A small masked image model, trained from scratch.
Model: activation geglu, moe soft.
Training: soap at rate 0.0012, 5800 steps.
Data: trained on patchworks of several textures, 72500 training examples, 30.7 epochs.
Rows from block 5, named by matrix and row number. Each number is 128 + 24 x the weight over its row's rms, rounded and kept within 0 to 255. All counts start at 0. Numbers have three digits each. After the name is the row's rms in percent of the matrix's.
# convs0: expand pointwise conv (model.blocks.5.convs.0.weight, 512x128x1x1), inputs 0-63
convs0.104 087:119168120149120146143168141161152094125102096110126177120144133113091173106126097138124084117161099110160168123120152114149127119128118150088141095160101133103140130129159126103130135135107106
convs0.105 104:118175086142112107125130131138108114104136153175126128123127114138111121164174132121090141094108151125108119128130122111165147073161083137152109139092140154147148090146101110149152130127102118
convs0.106 094:118093149099118167097122098145144121129109136143100115123108166099138131145163086100144175158091087157167145107140128092135124072117117161132121131127125118171102147132157134142138145107168170
convs0.107 097:128099167089091113129149137132119122156115094115120165131134148121162099125170128163100103127166089140166118135142110154140152132136084150140166095148117109161141125159105115111120146125104117
convs0.108 095:118118129155091125155130089156114138132145101136153171155104124150085130152128126138127163117094155116127081134075168124120164132119135137129085100136152134176144118102110141129110164104095121
convs0.109 086:114122115169095137138126105095095147081120129112129099163109126144111132106118123118153138142182136127103124166135097105117122151137124181137119108107143152162117097070135110135139098144108119
convs0.110 094:113176136104136134132112120128167128160108153135154083145146138168123131104133136171165099130180170156138132110136127154150103125145153183101163140110077136146121130155141128110113117139118165
convs0.111 092:101153085093130107098147089131162172115136144145126122148096127122192096147102081090158165129091112141138142104130106070060129107116151130101146096165144110109149125135138163127119094122147104
convs0.112 093:133133117138072129124131161113085139149119103136143147104105129132072106122143089160114142141124154106130133131118101148099125137102121133129100108110151115127113128106088113082107140128112141
convs0.113 103:106147135120088157159137101132110138162100140187143139114128109115096105113114127160129073129162134152142156121138118106126106146099083113153098122161081149152146097106174109144115120075106154
convs0.114 087:142084128142147086103075147124152126134095142138140121121155140103163113118075136139122118123160152124117120146099099120142085129157112086107151135150119114142121135104138139110139122099109144
convs0.115 096:124127105072136102136099102155132143134147091149130128079111109115118153121115154098107133151131102074093143114161130165130129111134055139118141158123119140143168159155126153124112171099132130
convs0.116 100:131137085141166133169146103145119122120134144148119116099117111104104095142116095163099173126118087154138089097163086121154106101128130111102174136132116137180116126109104109145086133161143140
convs0.117 101:166120115106105089129130130137165143131116094128165153105103139120132161150161123119128131128153143138148113141133124084127132130108140101110134165168116117145114135097133108117124129128101145
convs0.118 094:098084146118134104130144135150126137150147157166121128133092138173099125162129093086099156138158176141139095160153104136132123145091108142127084142124178159172161172152087095143147128124122120
convs0.119 108:145106124124128136133100096112095147098158122142115104067084118196128155123116111127111159157123136121116083112111144118131166130134103165126120176130148152096139128099131096149121150191136123
convs0.120 109:143095148081138116145135118169116134142120157071118138153152143124134181124154142163154182149133171067154132081138156142120101137173176136140178177132149141119101126085160097101152097125143137
convs0.121 113:117108126079132139126120137102153111157124130123119121103109157152131107118113117129105064104128133089149123112103117118158150120127138119147126100146146127114144128110150114126157115088089176
convs0.122 102:130145125145094095144159088122123138130113108134127152105144144153125163116157146136171116083111137097107117110167119108105127142117127187135107125159114153151100153130135108153168105101105143
convs0.123 094:136124122101133137152175121142121136116148139115127120158081170170155132085100142140157132170141128128143108148144116135153163103147157123167135144144163110179123131138078124152104107087139131
convs0.124 092:142142122059103079186123126116157155099158129088124144111085090124082108117088110144152140151147121159141125073116117154133171164142131132116157131183119132118153134115126118114134123124137094
convs0.125 101:144131160097134144162065120122143133096139119156135137095126130128120104113117125140108101128103115123100131112098170159145101117138145103154080107080093121137159127123115116147158144106120152
convs0.126 109:134093113105148169157125158117163131141137135140112156154116146102128121145146122080117100150153144122115104133111154126141111182154148134144133103121129146147097100179158186057108124124112129
convs0.127 097:140098166142112105137120133145132132156106102125109147154117136109111153144107109103101127102155171146158130122086163137153111123173157123107106143081146150128126097139105150076165120105120136
convs0.128 111:108153137134149087109142132103127129126143158163123150157112148136113097119100108098152170118155145102176165075164111114174073137111134119131118117138076094134101128136120124121121151179105109
convs0.129 097:137111101085131104124158126181133176123114120119126135116141158162126132117107143123133131118142089147131120133161144122144103117154152132113107121179119150102123113114164114102149138108174177
convs0.130 105:133175106111152108142120153090166094164113142141138131097140140116170170136112141084115151102105134080103120094130080106133124123116094149121132162154079141132110132180120081136104089096097150
convs0.131 084:107136123108093083071102162145136179125119167130105131142105107150106119109082105107137126140122095106097152099155110118153136106076122157090160130144116141121131152110147127122114099128096101
convs0.132 094:162104144077127082141087099104145161119098136165129093174161094137153151126120128124125131120163112127168095100120163157142120114102155084141098162131127137156154143130129140108144150108109112
convs0.133 109:086136096154102111132115092101102102146122104162136115123138134170101164125071133111147150098104114107098103112091108101123139131107102107153154156071133122142132116126096126139128139099130096
convs0.134 108:142138111089089161144091138095110144113118094113156125116132102152118184178085142105112135130146154122164167121149140111138101142089136120150119136099146134133133205110139097094070136119086139
convs0.135 101:172124147149152127134152142081119103164103141119107121105152098144148116106162070134130121136127166109099106122109154092116109130142140146099097149117112126129118105159137118110119119123088141
convs0.136 102:119105131159110134125142114132163117129092142147088120119119137163104089152177068128155142151122116113102137142158083107123128110119178134097117125114108128131178125124119144113108113134165083
convs0.137 095:151116111113167159135143182120146083123105161144175085102110150123107137144131137124118109130142119173116090063122179119150133097098083105168107118149146133076115154106142139139131098120109093
convs0.138 098:132149093176178142096160112106131078137100167097117147121101103136107163131125161163145130125137138116112136135141128107140136126108109115113137152090118134097099193121168122135114106121140082
convs0.139 103:172108152067123136151110119159133156121107116156101124120124160094102133131138140072160126125135119152133158133133158157136126145175175129141137115108140132130101106153157114171136097142170110
convs0.140 122:111150111128129187134137137120158055120078142115154163086119131117099147147114119139149154115123151123105096145098124080138125190178101108127152084116109125161160144098079147087102146138118110
convs0.141 090:134148081105151120148093082145127119120149106149168102146146153172110106138133136126137098110136129126183126112119136133184122108094133103122142119134148103071139115157122154140122150162127130
convs0.142 114:081149146173132082131121177086130116123104138090119096108143183136116115135102089117109139120156119100151142120092147125125170138122130172122125126115138167096177103128154125118127150136116129
convs0.143 096:140106130151171152158098126164117116137146145151128122130173091077107155139110122167122105142150141160083121148144168096104140117128134112118141115148068132092114165077142137183146117151100101
convs0.144 101:108127089127098106150108107146134107131102129128132166114136102121136123111093121122164148115108115111123128119101139131110124094131106132102091186091171139157133142139139100120122131118134083
convs0.145 101:101161139134164156105124092105129136126130123160121102122162114135105165131123111124134118118127147124192083121158162144165088106147120141133131116080136166195112107107109092155111089136157095
convs0.146 092:120165148139121130158109142139162149100172140114145149110138165137135149148133109142114101113141140134106184129104133100132077112075141147114161113148126128113136121115159126131166148129133100
convs0.147 106:087155154110118140131113117088109127090088103158075118129109141129150131133133132111128129131125106099092129142078115119118174146164088144093149161142116155153146127102104114125133125140143147
convs0.148 095:143099147111120135179111119127123097087121153132119114114097131101131133139084079142109114168137129089106105119103133117113101165137083127143137076167119117091115147124119124141111118106143145
convs0.149 104:142104152075085082142109122135165105142152118097136159099078124104133108096103138114146090091128108100139095125114161126141131122102118107102134091158156149104139143138138119118153134087132140
convs0.150 105:129101165079091123158141091136092137112119128149115100102163120135172121155108153107120133128122121125199147161152108132133179171135112100171150157093166165123111122113165169096145149123095108
convs0.151 083:134112110147117092123112117089142144134138131083126141136100177139094155124101157108144134128182158178123136161149104129127125116115109081114120150126140126139159109083127147139130106166154133
convs0.152 099:119117116072157141123087112090129136129134132113117086118142135145148150108118104149126174136162183166130120164081143134121093142126142105151127105120146117096134117092082129157109165171110145
convs0.153 102:121146126123107152095165116151130125154148114130107113100124108124118121143105097134089147083142139107126121114133130131119144121120135124125100114184159106066151133103127193134104127105118117
convs0.154 091:080118147109113153133164123132123146146162131114143100146160135144138148144127157112115176124141131070132101109142137123114140123156116143085101091100134156178108110118124164131081183086121130
convs0.155 101:130150147113118116138126116128132115102119144137149112169105115161139174107116140119107081085150159117185117127152162116113151156142107173103117136149149137134122105096112136119149098141089115
convs0.156 098:130117102135154156155115129139095132101165150179136098144096123151126096146139140124128128121135142103092133121088160145126121106129106124152126118182159125137152102092110129138122178175095143
convs0.157 109:125158078127122138138105143094099158123133139120137117169089103129152154145182096124155138130128125127163140155176117144137151150092163127132116151141139127143082119110167118124160132133076139
convs0.158 089:118142113103100105138112158133140149132101151136140105101143138152143162119108189140137123169136140149180138146091135121138113128134127115141155171153138129113104157110106111137111146113145168
convs0.159 111:114114133109124115163148143122121136102140152126139126134123113121134115148170102139166126116106148100145110102127111139135143123127140133147165114147148136111142122150113113117138076171102136
convs0.160 110:130140112129130124127103122139103112139135127126157120130117109121153150153134118139086111098137129104115125081126118134084127099170140126060110133139126145177171156135117155102058124118125149
convs0.161 092:129174172118125142158159148117143077146132143089115127141085143136163080089106142129124135104173133143180136163133139126091126136135144117174120138070125124175121124111088161148167140110110089
convs0.162 082:121132137146133143117098098115130152119123135123142083100150116134148148076128113129097139127154119083105080099107122154110116093102164119122131084143110159108104152150177147127122106150116122
convs0.163 108:125107148135076085098144082160113138136128136135136112107092153127116171143133141113132156129129132150155145101140145164123127113163159093141106152120156120154140163144110110120148176117148143
convs0.164 101:104166132141100119138156147132134110146144112095140135086112132120114089130159119133107155116158101162120109136083107085166113132140133092087186134107137113174128161130106101130145112146122086
convs0.165 106:099135114083162141155132139113154137134115113137123110068139128100161156145155113138122120079105138100134085113157154163143102144117145181153090155143127158128108132131127110119071155202128119
convs0.166 103:117095127070164148080154154116173096166144161172147133137184134145132112098119120112129090174109108156106105125096128126102108142142131162141155112090091106130146122138101104179139123137110127
convs0.167 101:132127121118145169197113141135126148115143154135146112109124143085129120153169128134126099100153113139142091172129145112109105141146126139136134168126163132146131155103123147123131134118086108
convs0.168 109:127143104081086098145109093135101150098124137157127101145169152141105129132127059101101142150131110173134110153095131146082087114154172145117155121090131133140095155149152121112159148150132139
convs0.169 097:106144184091144106140120121146134212158172139140121139108129151149111112117115136083155125110138133123171173111127121145165148131138135116099171130136086117141123108123120127122071090152134128
convs0.170 108:117172127096112134116133108171154110078132146181129165085110153102125131136162131144119155092124121110162130109137140136151147109135133142123181125147139135142076097150143141157105135127155168
convs0.171 083:102163136118143143164125115096148117110158137156078105102126161103175123158151072083154127138109154131121113103124138075078106121136156157136156097150106146117108113133168124115148144160115156
convs0.172 104:109128096088079120147106146133174098117124105111168123166158132136125169097142121148107138147144094151130092155109147106102146147146134125159161127114148129098128089091130143127108145121102102
convs0.173 089:135094123165127086117102116106133166120158121127082097123096180145130127113132144103122113151101129128121106130137118120136148137152098131127124090132097147128170115142102179164144113095119113
convs0.174 094:165105186124122103145142129151176163139212139088100142125111124096107159123099136096126140090151132139134132109099143121144135093169132118132170130146134139056153121074121090150139128128131114
convs0.175 104:104142089082126124123082115134078159145165177091143112170101127143122116135119119084111101125110119106126125145131152108131104105139186129131085131154122105159091176087145128113080152098144139
convs0.176 085:122182119113116131148132108134176143174114114127104113138088110163104139122121135100089142102157092136118094126149077140157128105126158138148156139123134124124153123132118119084160145117128107
convs0.177 097:131120128102145109089113113159145142136099193185115119129096180137145123088110159116116093138102141159136142130144129130168122161122097139141142135110123136156113172072152129131116104105141161
convs0.178 104:101170117076128132150103109132164159178123110166080128125146133135108148156136120168091134145135140136160121108129178136157102126139164152122158161106151122114107128141112138123170094140139082
convs0.179 093:109139130132137099139079118099080145142127133187091105102115129134099093158166105143135122107116088119132125103103130107124144149095100104108148112173083134117155164119127136075084129104138137
convs0.180 092:074115123174137098144098100122165140141148127146158159180135114147151138146154109121140116148107103146131104128125156140125176086160126144131166105084112119128160132116081111131139139129117111
convs0.181 093:156155114103143156138132115142103180118160112133100090128138125147143133161132146082115138097138166155127137095135153146155141107090135139111110090152125133138096163139134144149149140143129148
convs0.182 107:141136099082143119142108141107103141143108132125096133171151102154102156133136116099077136097136115159130153110139163120146149109143167125088118141095138130115065118125137145143154126108127156
convs0.183 097:120151112109153120130153124120146123130140141135120114115109105139150126103078127111118123130134132184123114101100140145136101160135129079116118095116092092101132110131150107145147098127096149
convs0.184 110:147167136161120162100128105138097138102113138103114175135096157099148123115149130152106133115120134086102120124106128158115147114192117115109142083131145108146058123104109108140161113143142143
convs0.185 083:145104132156143164154129128132087120141110147144115132113110136103106128158100146103107108157085129148121109120149139107131080148111126118123080145108127091061079123143075121144120125129130120
convs0.186 095:125131175168103122136114177089142128112106149113116086132098146138126153110075144123128092111175167104116085148140138088103134117166100170176094180130164160101128124102112130150108108117100152
convs0.187 080:147149117141110082138137139079128154137096135051108115123123181135123112124115153106145155115150103139130103107143114113165097150127163116125130101135087085118123167161110148090128100179104121
convs0.188 104:126118135127121140143169126136114114114112146111127103129141114132144149140118176121133118129123139128186135096134173135092146162099117140085128119119129134141189127132167077098102113156112143
convs0.189 098:122118125123074149101129135114118158100157113165098148089124130118055123103122106126098131143161126138112132114143133137113117111099143130129164120137139120170171080116144151155164118142115128
convs0.190 098:105142123119125158134111122108158109142131108131125100130136145111122100124147108116122129117109129144115119113162110139155138154110100151144140103157119159141128121163083122099095121140142150
convs0.191 103:102128116120116119106094121129134125195125131152128132159111099080137124130155120131187114067148114123138126164154082122120153115136183137131153177121153096132140097109119147091147102132085112
convs0.192 102:124159136175077125158113131141131124127160147114116140118122090123122145151199159154129146125161112093146171154128125139145128136158164128117112129110102143120098129137133140145154093143145128
convs0.193 111:155158113120122088122110147181143106161086143145172097096105121108125164083101127091152134096114096114110125113161102121168134135129086109131127134152167111138151105106122146105105103121147102
convs0.194 099:172132106088127113126104122116140160134120107121118151121142169092115134069127100108119143138139070128058134168110119130127094115166120150089139119188137167102144178138128133115113178125107133
convs0.195 106:156112160090130135162105125121177144084170149139103176126128178135120114145141164101131157129105110088180103132121152132158112106114138140107159163140149108124066121113189105133143125103155110
convs0.196 097:133175122125120074119135136136167153111143106130144112176123165158138151123116140092092188120170131119130139128153149139168151107188142130146128159136136131153134133160099129121121138102150093
convs0.197 109:118139126118131145183115104098135144122144098121131153155070137081159137155174127158124172115132125120115143094098130138152089161142136153159138106177120151119099176136141123123107138144088117
convs0.198 098:119140121089127190177079136128138131150138085164170125114158140141123110150141125134143154111141179096144152145093106109116141195137103137165137129147166115117129128115104124108163152119143105
convs0.199 093:123140146154150102163104156158124117120111128110117088137109151122121154156104133146062096138126130156167115096092175114153060187084098120154115137168124153143127163141162121112114129114140132
convs0.200 108:125114150096148108119105123118166113139174123136109161121148105138131142140133081130117133121137153130127095164080137124160139151133162115117140122127113105159111141095138072048123144176177136
convs0.201 101:092129121100080115124105199114179105116145098085115089100141151097166123113124117061097129129153122134125114105113121119137136166146145180099136142155150116161124116118114150129145123119107101
convs0.202 107:152132115117145146102098166118149101160114174176088161106152150132112143091132143109133142120126106115110121175110098109104106139131135089160124147085141130136105142128172133135139095114124122
convs0.203 092:160131135083115137113146150135165112100123150113097110128127102160142129154121147108136084124139142167122139125134117104126143116125131099106077109135136149114139078161138139113144105132141113
convs0.204 115:128133110101159125122100119138146155127119123122114088131100117144121110149123143114111134103133138125170139098115153156136112106149127171152125143148127113145127177109161119093098149132110180
convs0.205 102:154140110151135117166115140114114148084129115185129115070095098086106122150126167139103159155165117137105160147157107115095162126092156158136157132114126119146105124146139135099125155170121128
convs0.206 095:142152137164101113149141133107113116125117149156110123113120120134140141164151135130151164157109127110158144152146121104066191146149099103104137158105160148156136100099133141100121144123137108
convs0.207 105:087121100107174146163132137125116128123131165109151139109098142134117134157124134115146149111122153092102161092080124079131157147155175135102139102147095124096145105129113103060107131153126151
convs0.208 102:096118133104117100166161128132176171118156134118118093170130126116098109117135124081137070134130064118106139138118112112119147134152165119107146162148106127132139099167139145123163112159148126
convs0.209 108:150122142111127103125174116144119090124127166158043145115117118186160116114130119086125107162115119149157091154134083116114110114165158169101145156121095108081091113114169093145137124120099112
convs0.210 100:124138147158115079134163120141116135156157145172100112121114127132099151165124136133081098107138156106119092106129119148117093123153147144153144143072128138104148135143151111178145135110111107
convs0.211 094:126158086115114084115154111153164108098104162131078099136130167104164131111112143092140074154112150102080121126134110133139173126141120126126135116135124101145131167130108149115142141106123129
convs0.212 098:113130094121174156117128142126149134145134082150174100152116130131169108144098112125140093138118109118125107087121098118134151117147119146146106097169102091133152160143103167121065120100149135
convs0.213 106:125119099093177090128113121123156107137099137168157136098105124088122080128115069099120133148142112118145121087122122140154132096122128145094187131137134142127144149120131134121113121090092107
convs0.214 101:134158137161148095112110121168127125101124127129128140133100160091106172088147169102083124112125109132154116119112093133102132144117115147104143080164096135119161087103102123133107089169179128
convs0.215 099:157131157167138111135122163100140114120126109141139122108141106151118102093140095177110127115147115132099116140104163132155133104103106119099137139139108151073162128152144117101139113154115122
convs0.216 101:128138124078107155124110104135172094112149133151140152104127129135163126148165172062118106134125106170154075158141114101121121100138112130140125145114177139144142103082120143091124141158102130
convs0.217 103:093120126101121131119129147084117178147159147128112141098156142121123109132132076124142176090116141141198095142128128114138077163130153119088115115100141129152121112115095140113169101113120123
convs0.218 103:102129105103114148137149116136134142138136146149123150125096145135133132104084152148121126174121166117101137136114156162123090136115129120125131107108123073124107152128094148122135155112065170
convs0.219 092:112149156136155100154099154131105112116144098138111105124106135148130148148089126088122109108134097118102096118149141147127113086117154146100095134128152130160109121154109139131144143104120111
convs0.220 104:091126141117143115105125099125139140072143158139125131118134096169110121091168110120136096155099136114106098098168138114127141095086158093133127092098126169131120134145106119146139099146113103
convs0.221 102:103170076140156155139104120107121091160154103148128127159116086164115110153118113138095137150146112134102141150101155087142118159134083115096151104099131108146121150130114146134127144146139083
convs0.222 084:164116146149139126152069115112110142149117120125085164154172115129129144106113169160163067166186133104151119135126128108117131130163127183119145099108119144145141148124112146128166146115134135
convs0.223 091:108172105101147101147094157155118117108128146103102116128108147130103108129164162096132177109119157104143145126107133166104117117078166112125150127127143135142101110149093143100121157138155149
convs0.224 098:112150071072104112141118135130139108116163124121148123153134114155166137114112119091128120123117162107129110119157111137130195109110080148122125103201115150124091117112097116132118115142154122
convs0.225 086:128140116091118095108091101181134140131076093159112130156175148127100130131130125131110150147157126141104137132125111132158113154115143134149191105134152171171127129132131139112128093138123130
convs0.226 088:135151106116164109140062109110116145149158146107097129128091122143122121130194141127126128110077120099120136142139168129164119118086139170148111161157129133105143170156148160100148139131095155
convs0.227 109:117092136094144107112137135112145128129106105116160140113105122115100143093117112102113126061135139117076096097143150127140078109086123104134128103149140145164122148094123146111182086124134136
convs0.228 095:159128177110083105115102146161127109166100144089115122141129151147160146085148087137127068127137143134111091125135131112164156134163091115127116173185134146111155145120114129092135107118142156
convs0.229 097:121149146061168122123113126144108122104126089102184139079117149128099085098118119140139139142130144131134153115153115086120129102134149128134117134119135122120140128120107095141164145106134114
convs0.230 086:169096126138153115158092097138100149125162106132160120108102133162119110149117132097125119127099135135124097169110130104114169127131156141146125129102113115126122106111096107128139113164108142
convs0.231 103:127097125127130128125137106180161122093146127113138132134124149133119130123110122105077133109171149099174118155131128111161140080145092155131178128154132134102115124119166090159129139140140154
convs0.232 094:108146105141145112161122110133106090148157133143141148078101114141130169156100115164130168120143144122180107061155150121132123151138107179098125125140087125148144172130156119107124141103102163
convs0.233 108:137157154131137106148117154172160137129138114150118154156152115138118122137155128144130115116095161129110120102168139149061141138136170118144154178118138134129127086048099159127131117159115120
convs0.234 094:116136136149083140129108113131106117136103113153095137160154130166133155077163158120121134131112073101148136123149110116142093118107134121088136134130124114115132134080115145114107087099154185
convs0.235 116:121136119107103155133159119121113122142146128155092113112101136150144148097106150094129142126160048145160171127114125154149104157100107151137142132107161167122141129107161151138132140159149151
convs0.236 107:137095093136134084134138164171175083116119122114093112117126157152161109146098103079128125136129147172131123154112112112097083142112115128106120143106176155099150118108089106105121166151096130
convs0.237 104:151122118124178132117105089167100122207102143104137118132120127113158121163126119127138118108134132126134158131118134093149133134107116127108106136111119138100141128111173152177147166077087109
convs0.238 117:157103109132104157136133127130118180102097078122112152118095148136133126122133133124110118139151096143111175128085128107124130179126139131157093093131109182137128138087143123140092106119138154
convs0.239 106:115176138115113104155115130095158130124124144093074157134114107159138146155130117156171171114117112115116120120129155156153120127082153139058155146151108158116106148138157176118101119150135136
convs0.240 100:143133115147107153126101128153143117121139179137155141124095097141108133173122159127122069129170119145157081172145170153092131127156115137140099112125125161128091107134101164133133108123148135
convs0.241 098:149090109093140103123094113083182139132108109141127151129138143137158100120090132104117138121112106131197129138129159113142141149134140111154100132091120131128121158142173143140139111127103070
convs0.242 106:146111124117104161121126147128141118164123158151104110139136135100092156150089136114125152072110133124130121131118150148103100154127127081151150166104118143145105166149128111079130182134116125
convs0.243 106:125083147120129144152094107127166132119148136149109117152135127105138150133096103130101150171134123103142138080125126121121123144115159133141089100150105107156133153119122144131150150109152096
convs0.244 099:144154117145098117159116149123150128120129079141133115094141137118163162172185114127158148108122096094123136112105137150131114207130113157150116139158144141174145146147107134126140123168130171
convs0.245 088:090091158142125122107114126155119179132145114168123103170157127125137121112134118119107104137077154169135105135147138132134078113154138127126149117153131176154163141115139102125103111120101151
convs0.246 103:148133102145179114145113120101091114174124143131139157154142096095157122138149094128144139140105139105128142154114114130091102127112147124138050127135133109191131109117133152123092139150077141
convs0.247 104:131105129138123137133105124105140092120121189118118143172116123125137124111130146116141106141107071129120099138097125136095122127153089125136127120105125125145122069112089105124126102065111103
convs0.248 093:088131117057153116143098107067116150138086135120122084113156122145120144110096131160094131181088096108150119095133134147184138135144142116092128101121109121131124108103097121157107088148130139
convs0.249 097:132159116106184151111176125127112139162134137126121100133116148137171107157150112134150086139121128147135131120121131130118130105194141159120145113121126097168157148147142108087145157140084147
convs0.250 092:158101181118141130090055126107160141144135108077143126123094137114118155081099107115105121142189106134148123106146137109120118104161116162118133142144146126108138137119114123118141127101094163
convs0.251 119:180079175124154118196122099102115114127106134148126090110121153183160122141144170149147104176147120106135098110093132114125129156138108133133153151128123155130128143179127138105122135102151079
convs0.252 104:092156099113131140108142149062107119148148108125144130088081141126157111104111111132131089128115114139164114123144121134113113175123096108137128132101110135150140110175109093164097140099089126
convs0.253 101:117093130182103161145126098149117128144133153107174134123102132126108145164128107107098137142109135138126155131128127103097133134119109133152106136101108128128163119113108101139090140102105105
convs0.254 114:155131126134161180133126128132131104153132123109112108114141146144151131128133168143121102166133138109098083140119072104106129182147125150103093168136135114117111137138177127182116150117127104
convs0.255 108:174150121136166116096093082134108092153136098164090119113099112126112103105090133143132134128157080126168138104104077122112125104179122129146111132119114102122111149058118107128131136145089123
convs0.256 115:092122102119130136165136125102165161122131100130172128139159180101117098154111111120165162110128141090090134137110134133114128093153126111139105100153099123132106135143110144174111118132059139
convs0.257 090:122144151129128147131118130165129152157135128116143154103121119062098081142172090120139162122126103096126151132145110125122119099106136106154098093153210105130137154124162110102095090129149148
convs0.258 102:133111149097127102163128138128142139127134162109100104116138108184113117098075117167137113118143109087189097132139147109143113141120168167146111116130137131110156124108093100120124132108102105
convs0.259 111:143095116147089125147150130129151099135147142109148122086108118140116119163153096108112191168102143112116143115155149163139147113116149120139123133135076164146170185120136138075120151136107117
convs0.260 096:150111107099143120120138110155130135115107113159135117125144151149157126100125151165143104142090127095085110132124138150101138139148149137136130146135083118115100127110177108130158081097165087
convs0.261 092:148168118143107107117130111122147127128154144115098086144087101129094111118134168131129140103145119101140093123142129124140159130131113132124107133143096125122155113166116130136133137156133085
convs0.262 095:107128136128104120146116086129101137133142169153128121119110109118150148127098147165112139185108130117161161105158115101112173137157153089166109143079128096102134100132122108154122129144158100
convs0.263 089:135141144131137082104106154117150094091098128110165154113148102121092092161119147087156125191141117149131151141132114085100145124110150140157142127135152109126137137095118182113125132119101115
convs0.264 103:174118132166117100089137117139123119109084154137113162166153132144162161135071154117121117149118124108163145152120092110096152182134119129104078118104183106152115133157120142125121156120154120
convs0.265 102:130135135148123102101100130116122142150134145122132128146110131107104112139072133114084140121134112051184154122114080078075127130132117125114136106091159161153120158153162128130127114132138118
convs0.266 097:112135150114162165114125154163122137118133122154184092149110126090124152132065109102113153109133135128125103136147103083134124114153129117132096092140145116117102119123085149094109136123097112
convs0.267 094:155154128162133116125080116115095158113130134166136123099104122105103149089138114079140140096135136144155165126155117121182129106110121093141105146145136152128128099125094115094161121173123122
convs0.268 107:134127164090083152105168109117144150144130133181111124066109146156076151123144146164141093143113105115153122129108142125187101140111126133129160113173140152132110137130176133142127160111127156
convs0.269 087:145121130075110119121119145130118149064116147089131141104089134111137109137088111098139091134161155136136110164153167110127144153119116163105125144133125108110132129060121163131139109129120095
convs0.270 107:120145121088101138112132134118140106156113162103133120092116142134129153146106136148171140099158164138119121140120118138145130142114089121101147081110084140081158087137133113124112105148131102
convs0.271 109:119118098138109128126125119107120142138123166131128135137148095156147138145161098159170102115132162053135126107131113071142174148089185146091123125149132126099166128098120134099136156140104129
convs0.272 094:134143133100162145114112101125129112127119117146074119108145145134183109140136097087103115116135152136091156132118127127173152102109139114183133114169135125093125163165153138162181169103129133
convs0.273 081:129100100121133130123155098132106102169108128151086140138167124130154100129153111123097114097108126145138150111129091136154147109172109183155164112143097124139125141136077094084120151092129146
convs0.274 106:109104118130123124180146130109121104085134085107170163154128166146133109107158086122131125112118115128128116136118119127144164141155178103103153106109134111156109149152109141126150119107103127
convs0.275 101:194130130115141107115113137140164124108135161152133165088122140137088150114126126147159114096117141110150154165096112158140136094112144151090118131127075153107153107149134092142141127142146116
convs0.276 104:118146120111134116152114108105140146112175145107126121146149166108109131123146115142133120102133123108167105148153083130086165148124125130144135121174093144111127110119159133166129129154120153
convs0.277 104:136105144106159179144085109153171130099127172157134158117117123125129169122127145164143132142120103121111137143132127112115112135167118123112114127033144140110154111108153104082168132117147160
convs0.278 101:137116120175112141138146149113165125109147125131118130108099148132090075159117135135135097109167109145103128169122125175122150101137140181114129090123072153117119137058129122076129161117123058
convs0.279 105:085156106098130164103169116128166100136120140136155151119069161128069119128118106160131093091136146088118122111109083112149143146171107146108130069145134139107160110122080147148146120132160125
convs0.280 098:105132114187096133115093094114133158107159082128120142144077110115139114136126156111154134116120132141086135127103161141148107122142100130130094158075068141102121160115153144129138117124092134
convs0.281 092:120111134128125112126153129158105120176121137126115144137078090103113141112132135107162136139110154098138107110117140170113098134141146094158118114142128146161099127122151126129131128111104100
convs0.282 088:166099111119112136110136121105106168137102114070110124118083113105115077143106111143094131111158151115114120151108126176135160141123143131143138138118121137148106115136099107120182148134124078
convs0.283 088:130155113143138123150118163118163171142134116093116104187144092150134098151110169149117103144148131153094136111130141108114159150144091162156127135119073148133121138077114130131166134110132124
convs0.284 108:109146110120169152165137127135151075143125092123123167118144181107101153090141143131101136110110166133107172138130111107146150131162156095125096119094140115105075153124108099114145163145122127
convs0.285 098:126166181139146137135150118147098149132121180110137131149136117127127119151174118135156142116140168093107103166154121132129105121118126146150114141153153082124130151102096129107122145203116135
convs0.286 090:130148123136113077131110114177166133139112119119112118111097160124156141108164130124141077148142130114105133132155064155131175115137115144090139097144126136150167142154136133152136165147135119
convs0.287 085:139151130127127141103136164119143115120080121110134151110106119137095141156139138092147123088127148130137130120131128144076116140121161133179135130102123101118117135110146151134136122170129096
convs0.288 088:101126155075125125110104142152143119093090138124156136100121102103118163136092082119151102136177142123149132152153125109167135147152130147145127166186167125134103133102128142136164092145092116
convs0.289 087:081076125142148133164135131139146129081143176129132128111159097086134129164106089083162157107118119124133117092118116102165129112090136093132136117116149122098112163154167106169086133093131146
convs0.290 111:130107163150133115159129122111122139151119136139179144122089128172097139088146104096133134138146078113162119174130167089129145135102141097121162100098122104135093178096115132152117155143118090
convs0.291 120:095081156086145136120093171150153052125119127139136123083115129104113129128126127176115095096131078147102113156136124099142136130138131142106151117094130097120118119129109139174073134135115118
convs0.292 092:151133079111097158177065116134125122147174132161149154128111145099149098147100159112117111117152120129119113136129136105150121124147076111113116129142145138140140129133141099153195133141144185
convs0.293 105:120119165115106118137126134149158136118074111096105100104136124143127162155136145121134099100114148117155142155130118130171167124114128094120119153117133111127137078130139105098118099147094113
convs0.294 107:144121134147196167126122149138141115152116130146135109147134153131105142126092073143150128102138096106102154098130109101155108153158132148191118110129098173122140139116134176177138164109098098
convs0.295 100:137112089154078100124172107133161119127127160104089124106124102138126164129142119108156142105138157115135116104110192161087144150112113108105161111137096124132136131166148093140090121140122136
convs0.296 108:130086094155127112152118144161111126149089147112086110095101142144104126187170110124153137101115138133145131089129089133103123148138164172140143160106120138111136145136126158144160161157090109
convs0.297 070:136145087166132139124150067092164122124140140148105133115094138119157124136079157139127114119143108136114118122126106113142144094163118109118134100121113099118147114130107113110104126089150192
convs0.298 111:113130162153130101107110090128112157124066121125124104192132149117121135140100136112134108139074142167133145133091127139113146109116151160123086114155129106120105115139092159110133139124128135